{
  "image_size": 32,
  "horizontal_flip": false,
  "bottleneck": "plain",
  "decoder_block": "basic",
  "decoder_upsampling": "pixel_shuffle",
  "residual_init": "none",
  "lr": 0.0012,
  "beta1": 0.9,
  "beta2": 0.99,
  "eps": 1e-10,
  "grad_clip": 1.0,
  "cautious_weight_decay": true,
  "ema_decay": 0.995,
  "batch_size": 256
}
Rows from block 4 of the decoder of a small image autoencoder, named by matrix and row number. Rows with one number belong to one channel. Each number is 128 + 32 x the weight over its row's rms, rounded and kept within 0 to 255. All counts start at 0.
After each channel's rows are labels from the 100 images, of 14848, where the channel reaches its highest value: "responds to" is what is common among them. Only what is clearly more common there than usual is listed. The data: small charts drawn from random numbers.
# convs0: first 3x3 conv (decoder.decb.1.0.convs.0.weight, 64x64x3x3, each kernel summed), inputs 0-63
# convs1: second 3x3 conv (decoder.decb.1.0.convs.1.weight, 64x64x3x3, transposed, each kernel summed), outputs 0-63

convs0.32 [124 119 120 114 157 218 108  73 131  84 155 138 105 106 126 103  61 156 122 149 121 186 144 169 187 154  86 131 138 175 172  61 122 153 177 140 126 145 115 138 146 134 155 121 152 155 117 113 141 120 136 111 122 160  52 111 171 166  91 145 134 139 140 184]
convs1.32 [143  97  80 153 158  45 134  78 111 147 128  68 138 140 148 116 112 179 117 173 160 125 126 136 147 120 166  92 163 141 113 119 114  87 172 182 140 123 123 119 136 109 101 123 100 114 233 157 149  79  60 115 167 135 125 161 131 145 114 117  71 131 124 134]
responds to: legend

convs0.16 [130 159 110 140 217  94 140 157 156 157 123 133  88  89 122 119 117 179 125 186 140 123 121 148  70  92 121 119 135 141  88  87 115 207 143  97 108 147 164 114 104 138 133 136 117 166 197 165 132 142 112  64 118 152 106 116 118  93  75 175 152 165 126 168]
convs1.16 [128 159 145 152 121 138 147 154 166 139 132 114  99 123 157  47  92 151  77 124 122  21 156  66 165 160  96  96  88 113 100 136 166 103 150 170 148 119  80 122 122 163  90  94  93  97 137 147 160  83 137 147 155 164 106 162 130 144 160 125 164 160 146 137]
responds to: dark theme; pie chart; kind: area chart

convs0.4 [135 121  90 182  96 103 146 116  90  97 140 131 126 180 135 149 136 221 128  83  99 177 128 148 129 125 183 146 136 135 157 129 111  88 107 137 172 177 110 171 135 155 136  91  79  99 152 132 170 178 137 163 146 154 153 152 102 195 133 158 185 110 104  88]
convs1.4 [124 116  90 125 147 125 177 176 152 142  97 143 137 129 140 179  66  81 122 104 117 102 104 116 156 146  70 108 121 203  72 106 137 127 193 117 116 129 143  96 159  92 101 168 133 145 146 114  86 187 164 163 135 123 102  81 150 160 113 146  93 160 128 201]
responds to: horizontal bar chart

convs0.33 [139 156 166 134  63 114 114 159 123 143 171 155 173 123 139 131 143 101 148 140 111  93  86 166 215 135 187 121 125 135 140 125 150 108 100 148  99  70 172 126 155 157  76 106 210 106 168 145 134 129 130 127 144  96  89 176 184  92 150  89 109 122  99 114]
convs1.33 [125  86  94 104 178 115 176 137 146 148  83  92 169 165 125 192  99  69 120 107 156 111 160 104 120 133 164 106 136 122 101 116 121 155 128 115 160 113 133 150 149 134 163 188  44 148 148 124 118 121 131 116 121 154 226 108  76 117  96 188 106 116 140 114]
responds to: heat grid

convs0.42 [135 125 136 128 125 187 167 126  63 137 125 165 143 145 131 116 139 143 159 113 123 186 147 130 110  70 103 123 137 238 148 122 127 140  96 169 113 120 127 101 127 171 185 150 148 145 184 108 133 134  79 148  31 118 141 113 143  92 154 179 125 139 139 115]
convs1.42 [142 171  87 119  77 116 172  74 148 125 118 189 144 182 131 134  78 106 153 144 118  82 148 154 113 136 122 125 135  90 126 118 149 190 119 181 126 125  98 105 110 109  94 132 131 123 148 134 103 102 228 115 123 126 102 104 173 187  57  96 110 139 144  86]
responds to: pie chart; ring chart

convs0.54 [120 109 116 130 102 197 152 124  84  90 127 203 135 133 110 122 106 137 191  98 116 148 157 152 112  50 141 134 133 218 147 122 144 114 131 179 125 107 138  98  89 164 116 155 119 125 125 164 121 152 168 127 108 145  74 120 170 144  73  59 117 154 107 149]
convs1.54 [149 113  75 134 126  82 140  95 138 129 132  83 158 148 129 123 132 152 102  97 136 141 193 134 163 122 161 130 154 156 101 115 181 126 103 165 143 128  47  63 103 142 144 116 121 113 215  98 105 120 136  74  98  99  62  88 116 174  89  93 159 119 148 153]
responds to: pie chart; ring chart

convs0.44 [134 122  96 156 136 114 146  73 185  89 161 178  90 149 151 142 147  86 156 144 189 178 136 153 123  99 125 138 116 201 120 123 107 171 120 122 150 108 164 151  87 119 120  68 130 103 111 131  82  78 112 192 145 144 147  72 149 123 167  89  80 129 131 175]
convs1.44 [132 152 109 120 149 131 124 117 121 204 135 163  98 126 166 103  98 122  78 152 103 148 106  79 154 126 130  86  74  77  93 104 172 181 206 142 104 138  93 126 155 123  75 118 146 129 155 170 178 177 139 161 150  98  93 136 124  94 167  88 173 137 125  90]
responds to: dark theme

convs0.37 [149  73 156 134 102 167 151 129 130 108 125 175 190 177 155 138 172 168  78 142 109 153  36 214 143 153  85 130 152 131 165 107 133  99 117 147 141 187 134 162 125 134 154 124 102 147 106 124  99 118 151 168  99 136 128 106 128 123 132  51 125 144 153 156]
convs1.37 [120 182  67 160 149 119 156 126  66 112 130 151 172 104 112 119  69 113 146 120 139 119 120 134 127 174 111 117 134 139 106 138 138 145 118 210  96  77 119  51 135 126  74 129  83 170 121 130 158  88 166 170 132 186 124 154 163 198 105 151 110 127 135 107]
responds to: dark theme; pie chart; kind: ring chart

convs0.26 [153 154 148 131 141 135 138 190 119 196 171 103 131 142 164 121 126 185  99 104 120 134 109 172 116 206 142 137 130 121 130  76 114  94  82 142 142 137 145  88 141 105 169 179 196 191 133 164 182 105  90 138 122 149 135 177 154 131 141 107 116 123 163  71]
convs1.26 [115 154 112 114 156 104 168 102 146 122 124 124 191 174 125 159  86 129 126  99 150  73 100 112 148  90 133 110 123  60 107 138 118 143  58 141 146  67 141 140 155 136 122 135  78  93 114 145 104 146 162 200 107 162 128  97 157  92 173 143 109 180 132 210]
responds to: dark theme; heat grid

convs0.21 [133 127 116 122  87 119 138 114  78 117 135 166 135 109 114 130 164 122 133 116 153  63 103 118 106 193 178 123 131 178 179 121 112 116 168  76 127 123 112 161 108 208 181 114 165 150 130 203  65 112 175 167 139 149 119 115 176 135 141 169 108 152 133  84]
convs1.21 [138 171 101 112 205 173 157 157 129 139 119 129 162 129 150 135  99 109  74 110 146  52 109 125 128 108  92 114 110  30 110 110 147 108 107 172 143 104 116 130 181  93 111 167  62 141 144 141 152 137  99 141 104 117 103 151 112 149 184 121 161 107 157  73]
responds to: dark theme; stacked bars; kind: lollipop chart

convs0.0 [120  91 137 136 165 132 112 146  92 130 150 156 122  87 126  96 149 118 138 106 125  87 172 102 106  92 149 126 127 170 106 143 171 118 130 117  99  93 138 185 131 133 126 202 116 104 181 167 148 172 101 221  48 137  93 118 177 132 109 139  91 135 165  69]
convs1.0 [133 127 103  93 126  69 147 106 160  78 113 185 139 177 145 168 122 114 115 157  89 122 169 123 139 159  78 115 115  12 114 126 159 113  88 148 164 169 112 103 148 121 108 125 142 113  86 104 160  62  75 136 125 106  88 115  94 153 109 130 145 138 132  81]
responds to: dark theme; ring chart

convs0.17 [137 154 156 111  68 116 136  84 151 175 141  89 128  99 154 147  75 130 223 115 113 153 116 120 131 122 172 123 138 150  94 165 118 120 110 165 101 129 103 167 157 171 109 146 158 108 183 177  76 181 176 161 130 121  61 135 175  99 137 121  99 151 112 144]
convs1.17 [136 120 121 127 155 130 157 131 111 101 109  81 131 106 123 189  59 121 151 119 144 122 184 133 120 122 135 106 113 129 103 127 156 200 141 184 122  45 122  63 163 130 156 145 103 170 205 136 150 151 177 177  92 165 176 166 142 142 129 139 136 113 159 110]
responds to: pie chart; ring chart

convs0.23 [121  90 108 103 176 125 120 139 183 131 142 112 116 171 121 176 138  76 113 224 136 110 183 108 198 110 107 143 128  97 109 153 109 183 169  99 131 139 109  86 109 123 126 116 130 179 104 103 158 122  80 137 135  95 159 137 174 117  95 173 170 136 132 186]
convs1.23 [115 110 101 132 160 161 180 123 111 158 119 188  61 148 109 115  98  85 145 116 116 176 112 150 126 143 155  92 133 113 125 104 121 122 193 106  72 120 134 135 111 132 125 134 131 125 135 178 164 158 210 160 116 163  89 172  82 125  44  69 124  92 135 122]
responds to: dark theme; heat grid

convs0.48 [139 100 135 128  55 185 119 148  98 155 147 142 160  50 140 141 145 101 116 155 120  94 128 151 140 151  71 133 131 122 148  58 104 159 107  85 171 164 176 172 145  62 171 136 124 109 146 150 137 111 149 174 139 157  77 130 115 160 149 119  65 121 124 170]
convs1.48 [126 101 108 104  76 129 147 151 117 142 135  77 113 146 147 158 121 127 141 118 151 215 192  86 138  92  78 106 115  92 132 126 118 120  95 155 126  99 128 156 162 159 166 132  88  72 141 159 164 107  55 144 172 147 204  87 157 133 170 154 170 138 129 116]
responds to: stacked bars

convs0.6 [153 138 116 162 147 162 134 153  67 169 163 135 169 156 176 131 123 158  91 113 124  58 107 160 112 173 158 161 123  59 146 110 189  55 124  90 135 123 167 113 160 125 138 154 102 130  87  65 155 184  90 128 173 110 121 152 128 149 131 131 136 106 150  95]
convs1.6 [113  78  87 121 154 115 160 143 202  94 116 153 176 122 139 136 123 114 115 135 116 109 111 117 137  94  79 107 124 127 119 118 113 172 124 103 187 153 161 157 128 114  21  89 162  71 133 116 146 115 112 110 164 197 135 131 102 121 118 149 134 208 123  84]
responds to: heat grid